From a checkpoint of a small encoder-decoder image transcriber: cautious_adamw at rate 0.00082.
Rows from block 3 of the image encoder of a small encoder-decoder image transcriber, named by matrix and row number. Rows with one number within an expert belong to one neuron, the router's apart. Each number is 500 + 25 x the weight over its row's rms, rounded and kept within 0 to 999. All counts start at 0. Numbers have three digits each.
After each expert's rows are labels from the 100 images, of 14848, where the router gives the expert most weight on average: "lies over" is the class under the peak. Only what is clearly more common there than usual is listed. The data: analogue clock faces. In brackets: how many of the 100, against the usual share in percent.
# router: router (encoder.blocks.3.mlp.router.weight, 8x96), inputs 0-95
# up: expert up (encoder.blocks.3.mlp.up, 8x192x96), inputs 0-95
# down: expert down (encoder.blocks.3.mlp.down, 8x96x192, transposed), outputs 0-95

# expert 4
router.4:485519543490525537475522524504524476462513493477470485507479497512504456457529473495524478430507490492531486539479501519513528496529505506502506491486505479523515529485511486489548518530497506510475490504509537516492555486494467479493497449508522496452559521490528508522489444494555482487
up.0:518535449513523466516507481488502524568497505486561474523529492481488529504477518470525496488465479506486500484507496494529516539491503459520501519501473495503566500464523542519462517483511546499521492499473493455533504486485482502525462494543477553524459507478493496491503508511489469477
down.0:500489477485552551515474484448515516465526542540519510507503483517520475480462533514493494522463495476487502502497491500489505513491531511511479493529492522470485535456517525457527500498508480454522517537517524457449484479547483517472499504506474469517502535497548516476508539512456519498
up.1:488518554470470493521520489503520481529478499500481512469482486497507495514539514476471481492487454493502454473531517495496519500596467506469501514509490478507510522461476526455518507519499546483494543469493459518503490490500484477536489503504480525455539513468480475513511457510503470466
down.1:520491525501501529521520496492549529507518458470510477539500486501501473544493501514520538443459499512496485464483476484491500437515495495516489496537492497469481524509512472517534491503539480508474473454515499535490511495471511493500423472517497462500538517453514482478481453483503526481
up.2:499501493503530469516496457486530467500493468516513511532506517518535522476484543492458403513508515438500469481474512521489504520503488501503557483516535516489531528487483512473495545519507483481500524481486442483487538522532505493519491514515485482492497520533491532541514503466490479508
down.2:519485540476544511491477517470528484477500479519478535542468489513495484472474502508503531506490482523462519539522478512525508492517488536517491513528492481474490544479457507511498474481544446557490522517537532498493487427498484519492457525550508489519500507494534486527495516523467514497
up.3:480514490521509481540476490483506507529519436468490502468453462510475532506502476484522489499511531532519486506503527509483492471562524486524472515516487480492523501462483496469515522489526485481499523497492467522514527495539508478582482470479499529483540502472528485521490451548488506473
down.3:507474514517462498493497480519487495464482457429498483488458476505508471551502487513503553467465509542504498456483480492502483507474484547496529470539493507499498520516515515464527470488499497512490488476496491534489510477527501462510438491479487493486552499454518532482474516501487511449
up.4:500495484471469488491483474477471490499452462504505504510489479524491517562518482518526547467517464473476563502492495530503467534519463507510518525493512525481491532496542550528545521546512506523480500489460475477499532522485486483532474479479499512513491491505483512458508502508511561530
down.4:512497525509528474486529467543470510452513531522499495481510506504517486515500504498483510479499533512509479515494435518495531514479494492428522492499532474515502523549519488535472518487486457517515559464457507465549465487551470507506513507476503453494481501470463516482476496504490505506
up.5:506485474512538492491502462482498493515506472479514493502515509534471510507482547519494508499486471482494474524454500487506492487515487554501467511513448487489478483450508464512502492489553508507570477552472509550465478548472499494512498490538503516487486490484462471555475507542492497473
down.5:486469496503477484514511542543500526483474529519527502527503508500500485462481531543485500501543516487542521490443469468474541531500514577479522489527546532527466466490467526493477510504493483486461524500472535474533486515500498503482504500501470504512469512510471539498494470503495515546
up.6:486484500502463481497458518492510510484472500485501526553500471504461491490477458507522506472491512515457488490489512484514449468491494516547538501486498530494507504474513493476532530540521476492499429496495537506484539499495482467511539481486502509504542492495581479538478520529494544513
down.6:525458505474477525495488498542447514461461480471497508503489473458503533509516484488502516493528465553534522507470461523481445499494448517514483524501498481546523503537505534501523512518474517494475535475486479493521529498490475486498530518484505476427510479487511501516485518451513512489
lies over: backdrop (100 vs 50.2)

# expert 6
router.6:522494536532501510449499498502499537490526528457492481487505519516532472489510509499488503507516497513508497508526512534495549489467513465469471478525495501535491502472461488535462457448490492538513529509530528523538484483452480546491503463486522539484501480498496523535480522501547518557
up.68:505487488509460519512474502515490523493470527520514485490504512467465489544515487473580525553524498503525507510478482531470528497502482476493491512532531540432462514488481469554516517537492486486547520494490510519455485478482496479516525528514500532505539483500527495525506510472465514499
down.68:456474512496532494498503455465480505504530470548436520511483516466490497495498505497480502492530518532493487507438471494486511503468498472554475515523473494498454467482493482508526493529560471490552509485486552496497463512476507487480519502497463514535488518497485490519470492451498482511
up.69:504473507502484484440517513507486520473452489532468507472506494459478541489506506531488545493531503524526499441510504520521442508532477498494504501511509485459520468519472524470505509477475508500522539474459441508508523500510487508517492519440516531484479472507496453486519498518471540497
down.69:545516541484504473518500455495487485482418485488493478461501459534496477487531524509501491469512497457507499528506510520509568484522469495506525479481477545488455472512481487494544499502528497507535474519466510468477501519482526461501483501490492539489472525474470529517527528484510492495
up.70:492515492485513488469517495517531482512485521491492476530510438496506510522526465444507475527498481498529442473458498514487520531531519462518518501481532467480514456484519519481481456473525479497516534504495473476511535489498515576487466500480498497533560502490453506479499508505481491491
down.70:458469470519488509494511508562497526485529531479513499509487499494508518516474527531522536495466452498517526468481511498484456486495491527541474482517528462523485523461522497508459412508502489494478506470490496543504524506500450506504493515489509471550469496497540519492490490523538475502
up.71:510462438507453490495506519497503499451533504490545481509506501554503498496487474461466492494502549502517490518515510476427515526476479468506453482524534506524510534508463490530510471457523500538486506503525493513474469471471478533504513534520505488500470484504510489494511512466513454517
down.71:485518477515490483494486461512486495535516522496480500474533479472495502439500519534530498531515481546508462490503469515536545486510487506472469501538513479500494477468488480511511525501507486478533488558433512496533532517518528469514483507527513514508531494538503499530485470494519487419
up.72:492520506495524501497533505512470458515538489553515510501532499487474516454443535478493489468487540466518481524441480470548500506502497496509474530490460478489537489477529479479521515551492519491465458490491506535503511501529486507478516512544456533504495543493504463489513465513509500487
down.72:529492530487543458491495484487485488528475503459481544479525439475496563498509475463509482477479494470507512477509493542497488517518488544492503517478523510559550492531526520546505497510491497497506499441518458486519481526505493540518518506499520482459502458508493468500499487487533527487
up.73:520504457516507497519520538503501475490524497490498506466504536512468479455494550463497486475482505436488494541497459486537538496486528498494474486522515501516464502485463480506495487469551492439478506535511519479438497506517481510501468513516468507543492531525486492473492455520517501532
down.73:479521516453457516496523487518485505530506511443517501485497516500501491483510484488499520481501477523480486485505494523505542478515496501486423495525487519510537500503556544501487531497471484482472472512467484492549482518522493460507506495528501494460496449518492463542519429499534535480
up.74:492473497470522477531482525502515480524520421480489518508470512444504499454479506531513482510540527498495455474493492424502478494495491504490515486461502454526511472539527488492486514496487460460505466479513508483498527438492511510516463490505490490488539543514501490490466503514509490480
down.74:500459485523490493475494526504480529546487499485487490479492481568499501495521485484519515511508493502488508455516550517509453507486458487471488506469485516505509520441505526530520516474464493506447498476464456494476541482496552533487469498480490505486531438506506507508523518488551526490
lies over: face (92 vs 47)

# expert 0
router.0:501535489475556478535496524540487474504504497498517480509514483473521535481521512490471450515482502507471534519434508486525518496520521470475510535477535463509518491502503499498504505494485500484485479525493458450465519474544521466497501510535460484522472494500480504478552472520477454452
up.0:525484514487507497480485517495510495471475485487498526481549501512501488426461484485463499507497508497558494502458464446563505541488473526484527510453489477505510506503509462495468503470508523477519510516523508496487470510468504561487505512478482518473488549492458466499492530516514480471
down.0:511532530506479531470478465478525501483537459516529503546500448481504460492555504479547522465510462501511492466479513506490512509472448491504489471510496514470483504515486499474507496497551492515485493496495515469493486509470523465479479480494466497533502573507509523488501564466487506521
up.1:465478550477508514513510532517510498517454509478501518473527475488486474464508497445444514485495453514561537515492479483514503515529501485463510464468472482528479501513492524513479488469454519503482510491533513482505470509505482542466535494511483494454510528493486464490463519503552489475
down.1:502521486459509502485525512483518464503541505508506526516513479506491459453516528514520512491518488495503466485460534487516504481507438447517507493495475464474502453473501486512529470520532482497525492482530500532494503487432492481493486476495440482541474508496500533457493550453510509516
up.2:491522521510490502483550535498501494519491497468504484460458500480500521488511435494523482497479472486495488528543511515479506508503534496507511493520514480563532480497489552503536492492470497516465528519496490509453509456491478473465558480488532489459501504517560500459528463483527497512
down.2:467540492491496517515532511514546512465539514512528506520475505502501535548484500511507520495463513502511505504512510535472488467518528455508510470462461483537484490465518492490481456480518482484509537481509501472518518510461506470501508528501477428544482469467499500463455470521483529536
up.3:485458508514506511485453509463510488455502468547481499540464498462515487537518498506478482487491535534510507467488495561480495445542501531465518513499504520470511536477476504482531533522539503489507492502475509463502479509516484480472491515497491459504465477510486468530488530466497559524
down.3:519502457510525495508485548515521502514447489524500477444502518520504483495508475509501479490512499493504474509520507511527482499490529530526552544525524501463534535494487516493500535477472486503514474538546498538489575466546489480500464487511529520466541481489492527487519506509550481494
up.4:459524525471502509494520526487494482428464528492510523490555422526487482501538502468453503495524487537512540536488491528453499529527520490502506482512499500545494490541492501498517509497464513515480505518508489496510542497503491525480562473476508503470484525486489484474512493472538506488
down.4:478511506474489504517541518531529465473542532513531512487497502481483476527485499551526487501478499434485515485478507475508506483521494467475470481455482467481505458485509480466477473490520457489507526453495485485481525496408495480512500513490499492501430509507513499490482527490504491474
up.5:511479466471493483517487464486506508498484509521525541516479498506488510510508483507559544491482525538515497424517517545490450470484464503497502508517460503495511500458511492519509524491514491502548530456457492495499485499486505497560448502479491498473525461534496519467465532504478529491
down.5:488520496493506489503510442541477552543457499462526487450507467493486559512485512521505505515490489525503492478454493511516471537513492539501538466491454514501528510490518539467473504489454538518477492466465481506499476544498506511498506493527498475496489461504486524477493463470511500455
up.6:503516477490511498492518527505474512525470472477536516538514497507554481463469515537499498497537500483515466548495530477481505475518517532518475486468482466464467514525454452533519509458503480446520491479521483499489511495485471509477517519532473498466461543511466501525540494516485456498
down.6:469494529513483481517494472515499468467538488523535518547501471449473543495519496501514498498483485468517505492507492480518532543474478488506444496478533538472517544529455491488501472532555530508524480486497519497482502537509458465495460480500508535518500544529505511485487486495467531525
lies over: face (77 vs 47)

# expert 2
router.2:478478524512502492513477496496505524483495475509469512481504530489482519473484535511512493512514477503489454524513533482523463478466469536512487488445466476499459507491504487474475503489485545505513472457468499516457481545537509491503459527533462526535490530542475492520501548525487559469
up.0:509460507525506497495494496515551546453486463496503505502533501480531471481508484535472525518485507474510514466471503496535572498484484524510511531457503524525480495491542491513491490493463491462558491488497519510559503490484500506502503485488514546466464518483506479553493464483534479533
down.0:492493508559498482502464505529481493483481517492469507468499519505517494469489525488460464526540541459545510512487500565514539512521498509508491501492553470500530508525457507536507542490466550493495519480528497511518452491550499502495532483512482480495539535504491503464515473489509461507
up.1:479539535456506537508494479493517487514490489468466486497470476505488479502497524462500482494513523477536487553500513494498508469536525476506541499486509499548492499498517477441516478543454479472453488518494527506507570469499496549487511492513479499523497536500466486473487486474556478498
down.1:488488531496490523518518480499487479540547527502460528484477478545514558518531544488452504522456514494523493500511481479467502476552483512508500481469473496509511478441481527536518515496459482503527498540502488466519507490481500500529503520505472515540498451510469457521511483541486515516
up.2:530522489436533476514517470587484460539512498535490491518482509524494512528501534510525470507477541477483500528487517521484512529484519502495494533508480498486512482456483502487515528512447496478490539475464469508491505481533522487480490520513524510499465473488482508446509524505452481470
down.2:474493492487504506488463501533477514466489488495495475494488514503495525574550497490506508516462474518493519466524486496493547521494477542510525477481520564550538531499509534464486515470466506490489429477542492498441489494493487486514473512504512496532533496489510523518523507512526497472
up.3:499529507474509542503486482483509456468530492494537458543499536517517458487467491474504457533491467466500488513490495486528476473510475507485484537472524487490497533477457474493500475473498501547497461502525491461515486523445518553490486476552511491542476483470484519511493517504492540486
down.3:453500520461467529521543517487564476529497486524470523497507474510527447530481518525540506477465516526479521497478481480503536478535460484498457499527506485483490509471510542497493458498479445496484536500505499492522534491490481466487490456476492531500484455507499524488513506529532515488
up.4:446531483422519500481475496504511468508523477502475518534484515490491454485455510509465459456521506485536476494497513514509524475502511514489501505483503516498527500503486464477495499521501487545470487522521525454531552453506518549470487470514488493522514512528461502485501487509558510474
down.4:448503515466478536517525519492486499526513515512496491489508478505497527538500529494475493503494504516502520540502464551443522503542488501514489476548496473536493526499490524563484476516461495524510487490490498525534550557483486521507530478462504491511488460501460505530523470554499489520
up.5:521514505546506480470515487491483537520477498519524509468526461495526503534532510502441495490490444499528479499468491535506516542499502500484516499517473453486528501499506547471447477490468495504524528474484454555523483547479470479514469505520488541486496497453474518527480499502484497518
down.5:510542502502487537481501408513487504485514480443507500518506506455513523480525511506507481470485475453474521457460538486468511526515520487475519446509504515531525484490498525478501540481502489478467505479491503450496449496469509491499517497510487446519522512506506505489537491490481469482
up.6:499480510480508556490492527484505504465494567458486518480484507472520470509465506472480531527512450505496522474512465491503542514505491519484478466515468516519496519513479486457502485485516491455492519527529540535480487443501466517519502554471504496497531501512491433501491512475487472528
down.6:508502512554512507509523522547510468502537493492492520486524570508486464488527496507494500486506510477506487496506495463508468550511472499525529466508515505459535513458486463492450546497475514506464508508531453521509519478557481504479468544495527504495495488454508494468484461520513525504
lies over: face (86 vs 47)

# expert 1
router.1:499521447521445485469513475532526525500489492538513492529535523532502489513517488558492519497479501497458491445500485501442492543514477505512524526525535540470539527506512534543504523515511493519531494485472474505531482480484519470500499520457517528475485481468502525519523491487486478530
up.0:496501533485525508490515489481504524492485448485477519492506534478494492499519489505468510498488461539572473478522467513497479495564513520515485495512527483474528466495503522523535511479483526527525542489484499550529504512469469489524485497446520506449497499524500491543500454531494555507
down.0:501538508463510494493494492497473515495476489527509473486478520498505448485526478514474517524490503466516470513503503505481504479446535454552494511502544532489504525450486445490458471478483507516513476461547491496529501516496527483486513522502519506546449501445514477545508525494483463512
up.1:435500524519476488490546503479507492524525487479466493498478512481518534486494518528497483490486496502491513538536524513466482455542554513532452443481506478545470465517465496492537543486488516510479522492494518507500506522483474465461540468493541476513456516494495498481526491508521513512
down.1:491502499440519524471486494480499467447486452549537502493481521475496507526507505497483509523444486520489513488512547492489540423497516489547481544494524460467483465490495497503520480495520516492489478502523515513479518504479538477502526504492488509499502493461537484522543472473515475536
up.2:515468565531500525492527569526493516433482508508493507457487518509517474516520467503512507480496516497517516506492459529514513524476449490490512498502476506510504519507486527469510475499474513523469485504504542497494460528515431499497528552463533494493499515510493505539500511450541488508
down.2:501489498530488532506510537528531494513453520487511490498504560520496471466586502519482500475500463495492537483549487473511476530474497492519506439491523538528489513478525463484505541518533512466493492559486499518489512502528518524481512527507536511484536494472495481482496482493469485492
up.3:472503500493520460477485527505510481512528497490492542507498523543536530455512462534495454499521526467480449481454534479498488536528558501466497502480527498497526491541524526507457516521485508502472465476533483456477503505499497520467481512525499444512467536486524506491502519511512477514
down.3:522479529444501523494495510463492517495473486563472483488506468533511464514504553493495518471499489539508485501486480522532533497514498507507470517510451518506440465514502533522534500500493478502498489488467507535490445512487490493524508518492468494522478536490484490584521492520503533471
up.4:494502567540520525516487507496505517457480502483464554474434487522510537509485455469493518501516519529543519480511501494498479487514527492509483498499476495488521498496484522496506486518520490495467549474451499525487512509515521500531497535479511431482473499516529462467473461481512497457
down.4:524463481498509510511474463488548526452516488517508481549498519483490510483469485498548519477516480521519469454509510477511496507486505504478535523476524475492505524578500444483468494490526464528485525483503504472519475485446488552523497511520511521508503508493512495511469498512468535549
up.5:467559450486478511486521526544497494508481500543522477506554490518486506472495508480516479461502493468472508544440492486487506521507501469496496504495503488539511503527498501488552490456495522478484505551517474507473504513457468494515504496497492525465509481494506531506572448508491477473
down.5:501505464517514484500493456484518521555551479463472471554506517472490483464516472508509474518511475479494533508494488469529511514497495482449503510475494450520473484472532458508486527490525509500451504489504509478428449527492533542523506500538500487490512495525518491505508525462496502490
up.6:510516479477513493503485507494502539534499490489524477549511498525519456441502514522522502516512550503482491495493542470517498490522498522494493474486523478495477501540495430514513475472540472510532489484517495520473474502444511495499494473533472534474497483477512527583536533506483489521
down.6:513502518543507497517484449531536517494533503482475486522512475437501545488507501517497505541521497493500484517475487477503491523475495488457497465454477496508516484531546484501492515513495505502486463451477487476477443502502511547499483502540510481479525538542514504476459510504450555495
lies over: face (78 vs 47)

# expert 3
router.3:520494466492514537510486488505475482465520541462540492493496494550479457474464538467508480466502476472508536551515548510491518494495500520482479497474507532526449559501486469504498456521521515488479484527526521497488536502531480536478505485542482501533470536516478499482508527494519526500
up.0:470492483460466481506489469498501466544508485506500525523502515510510534482468527499494518502501533474483478476483520451526483455497465552535490489475514487437494505510532508526474500519484500486469478484503519471481458557556519488490452528515480503485520493495467489538485520539468486484
down.0:485516555479504506479530500517489454559510521455446495441494458465493514468503504501532487531536516509487528525502482526537475501533507486501495472511483508528500492481482517539513528494503502495501491488481493453511511540519491473504452502495493479512465523524512490516542525513536515434
up.1:478550525514434475492500470510498536510501548515477490536519487480512541516538477524510497505498486506496494489531541497458477497529492464501547501491527529521500490517481517524513489515473504558528507509470486486521534476465514508485532457492566494512476488481517518488519505492501565484
down.1:514491502484465474486534465493501510553543459480516475547499471455505573517530494501532499507509524524511485475491504531487453536516468493490488529493483501560496497505494509500544525495484508501473530476507464453512481523472504503519457518498457532474521496491489535538494501490521520500
up.2:485473501493493509504477474532497492501502457499511526507477507476519472490486491511476508512488495459494541509491519469523532468481515526473454502473501526499497468573511440536480451506499488459539505488525471481526444467489484568495497468521520483471505501501486489489460461511521489519
down.2:519536494489506483504490505521484505543465446498481482486487496517479487497542455493484501503473502516513485471468513497503517455501495570478510531523512518493529484503542517496505494477498516489503492528497470508481530507504540455488498458449555507460549441491547518494521538508503477474
up.3:496514450455468498519496455520504479541515516490497461554538518525496511504470494491508505507518534483468498490466486456484509536495474508512519517523493526506483521501476503549494489494499498488508460514533490431435464501487496521492532536484535504522479472532448514492526535517497490498
down.3:508501485532505469506477505459472443544528445522492511493505483550470493520503547520480499520504519552506481473477493481504473458508502487504484543526524460483489479473465490525546500512543537514513484489484496528516521512478524485519467488476495489528455477473502488532500514445490526522
up.4:543529459530508507500480478463498492505501485491499499493480477531520508524498505474507479525486537489481449512484509456537522505491484477499519561468484511490540558477528465534449467476489473505501462482504519492491469498517479458538475469523496479539486490478519515497535496505490442527
down.4:505501530526517506512475531525485487499547496480521561476498441516524532503505495484484478473462466502555558548473503505468501465500474483502460483508516526539525521505512494521498503493486485496528503536499494482510556532516477493512534521507523448488466458479471484486479491524519486506
up.5:538516473510487523525483452487499527510497505493500500511495461514468487513498466499489506510480499518501466480521522542494488514493521476519559538492506471484482479475481507487514491454528465536497522511483515476487528478427505516505452498504570521495510468479479510489450468495470512439
down.5:465519516508460461527510457526495511504476527525524457491497487502505475489486520549465484476533497501516493489460493502485531514534512502507492464515523527460500456548435522505501494513495507523450508526497483514550507468503538502497465523516455509526472493504453496482533465533502502487
up.6:472494530502472510469508556522533474480478534483486485485472471552533485512504468473517495499487466483464494540466457472457513494533512497513514479511515473545481489531489520531503506494461513487502520515469518470506524464518503503526499521435530478476542485498529511491518468485513456471
down.6:480512510488525492479508507513513552502471504531484519477484526512486479568518507510450515504490506494501510473483446519495550487515513553525523553523521486532460522509519538487482472497481493490520467502456564511454506496501490475504522535482484531504532498514477523525521520491532493534
lies over: face (89 vs 47)

# expert 7
router.7:531475524492486489510506462495531539529464478526464517496510487482502541500486488524493556537501472499521488471510494493514472500515456531537495524477492496439485456524495510501498518508486487510553522488474508539499431550503533494510496553478487518480474467505474481518477522517481522480
up.0:539517471492476530526506516526488432479495521496516508490469511510489505481522567500517461503511529460513450535502537502487466479547506489486496492504528471500478505517455463513481440484504491490489535523505508535496514472531511506485470498508494473488492527529462489497471474473483438511
down.0:503471508497515505510465452511465504490501510460539509535537518487491492509512508488531509482555452516485470522490451440508501497517475477545542528492496516500485519499538507449495539487488505513493476474460495476485453532485495475514509500513494483490483504508487547456491546446491514490
up.1:519475479508491488501513512508502462464503476521530516506471536497498457503509529575467491515509507516508568460493523530489520457508499499444493512514519547501497538498502535524504530531522506519512514503480565506528476489531495476475504489463511507476476485555503489532521495515527514528
down.1:493474521497475509479503498507504515506499462479496485537502466489539513506526527547563524522497487506484505507472506434519510485519480489486446488513494525538492500490561567481486523513459517485507454461469491473476474495455499465511480505517521493517482512512524531530515535492493513466
up.2:485483518470530498532476477473553491492508473462509456504472470508477496506486451456511499503488463491481532483470504530477479490501509534499524502493510480516494530539494488516479477480521516533474402489524518472470530534469516545472476523534487494529475486478502517518493485486508525504
down.2:531503494494476497474503480466452486523489507505468546504496528525475463506523505476481482504508474496521472502470510506555492537502515483475495527504517561496508522506493524489579521499475498515519474482434479501460488474496518461507532490438502489494479522513461509539497516462521481503
up.3:501474577520472498515501528478515496506529474524436523500520506479543509462534483515492497531499527522526471502505495467504500510460498510487514509478486505505542506558533566444490520490515483484486487517489529532529486486472469529499495471482514480482510511504559475506506538509511486500
down.3:506497534528446490488544459510538492495516494456509469505506478500497525516503463543525540525498525462456505471482532473488507522429492476467487500467520520505501520556478497495487536503500501518481488543502465486541499481503489505498464509546510541478503496556500503487490476507505525506
up.4:515512493453543506473456512515533437498490480526518497531484523510494474505463513555517449499513511540498535455545494510496479524553507520473509493502536517489518514547505516488529554468514471484475491519511511486492518529511529487515501493469469472470465504511532529474505483507518502504
down.4:528484533501515514513514444520530498494505515445484533505473490533546501462520513508516529467492509516445514502493485488529472520528474460502543490490455506482478460465526523471501511498498521481522496500434515509491451490514516531501475536466520495533488462483489513496531516465511505468
up.5:520478478536477511499510485500469474524507483504513459507486552470498501513452510570486484521503541511497496469489521536517536482468522489510512506538535492496459500475459497523529499467518469489509529550497517558460515487488514480470448508466485506505501490506521512477516455520478468515
down.5:515541522505511501491513450534491502533478512465496507500524470501501522507542516542506487536514499502503523501519506484516503510558482490499500487470479536567504478506524522518530552548498484482473482482464499465460489485517553474489481472484519470483535489527477513474494515470552506458
up.6:506508542536522496495525492482470523504488522489538476453485493481481523526519476511488506486527466478469502498449505520526508497461517460508547515504499467530468493485505488504441419454486496523526523507508448512527494476483505457527467494486487548477527516475503509493496490491507471486
down.6:501505508485466481485507479489478504545489521460498496476502487445478528521552494484513490517565445504497523525495490511511534520476475478516514462474515529517524497489531532516515536494453539507480441472476492471515469554502517505494510504520506468519520505505480522522497518491530527444
lies over: face (76 vs 47)

# expert 5
router.5:478459511503497530530488543484528508469497517495468544457505502518494474545498472459517521503491514509473513493528465513480503484501490485515463477520518510495503507544514549511506497496496455468483532524522538488498499480510493524531559495458514439542538514542526478464493493462518522505
up.0:470482498492509495486489520490486478474498487531506503450493480485465510510460493513503478443489503518488467524518522475454489482538487538510456497497531471453473494481512471483499480479489506527505529521466541459450454494529515472528505463513512498558501525563488484512493538523520508505
down.0:509510519473495487515520496516433482502491515519574486514495442477512550514473570508467508473498516502488499513522522535495528506524528487516462500533573526526517474504467527516484497513480503478493485506469456505512512520532517481513517502510509507527450496524491489513517471491526474501
up.1:481515516518516520513493496488481494495531529491485524458537456483514519476482488437493472528512473484486510547476522509505473487520497475493457496475492454549481508515483468482500473452519560498485523506500490517471467485509507575493521523530474489526493541497502470466486480520478498466
down.1:519481526482480492518511551547497536511491507507527433470498515495516488482496535504483536505514489519486486506497510471493514509525545486531476522520512554471510511524462463488485447489495479491464460500496432560541502504531484462502476534501499520488476528496494479525494469515494498480
up.2:452501481483494456476535497507505498517455498524535495479553484487443489492502499504497495450492428494498450478477486504522486529539462507536538494468492496487479532492502512500484527534506522476508484496484449473494532551490519452485475492494488533479528522519468498506483494515494508521
down.2:433467533521469524503538543474497495473493499526498478522492477529487449514508501518510504484489515516479539486500542516538507487511509523455480452542498490476499486539503490501495455505503526494498480537534487505478558478497454475508483494500504501529540500506534524500540497557521496528
up.3:482465473531529473550474517481504484512514474496514509545504510506517506494494504523534501498483505480472469485486503444541487454512512517541452489488479458513473459541514459498492475429535490478527467490511492479470504487468500505540511510535487506482531531493516456492494511527465481494
down.3:530491506493550490503492456545513498494468494511478468518482445455501496488521548472493487454522452462502505477505474484543504567487532501484496493475529490525520481524519501475514477498504484505503484482533473490553460484501525519515500500514505518538502560518477506481462479484464502499
up.4:482477464515521518520447527472531494503528452503488505493504484519531503534499502464553483490526500482464469531497512465548492476486513499514501524533476496536512473493535485482502487411530481504464471487518466469461540499518482497519507482549496502490502490479525523517504537504494489522
down.4:487516525532490461484484433518465471469479510478490477548486459482475532501480563532496470437496509460475523498492512499503482532495520477490493503516514492544513497520550511526533474522525466528552521466515486511509472508505524501507526505529512522508506527524510506490491496506457472517
up.5:484515498449539502483504468503563482501507484531527518515527457506539506512448487474502514506483488495504483489488500503472460507511482511539550516508517479448484535489520481510508488529484492461474525435451482467483497498515492517516498522519459461509512520486480516502436501521524520478
down.5:493510548497496473511513474473492515510499531532490448530500495535519510483493501517458493535529514476499496486552551508509542476492444510495468496477505516499495481527481516492528495474500500508503439516468494466505532506492507489517517474532493543459475551534463479522535487490537550485
up.6:501534455542508509484505516517491487517480503512544475548509489518506506504502518522529470414513537497501481474495489512465510487501504499472522508486506513497528507503533484512470524506483456544499463492513510477523520462474519503494506444510513501478516464432523511521511467472548497548
down.6:523513515539474500516496546538535469513465522491478511473512513508522462507543454530481508516520512466479497528568466487528490461499460502504497487506498487472493510510475481489511481500511509515502508526443496542511542493502500493505477508483511508471509511454534508473538510468541555545
lies over: face (88 vs 47)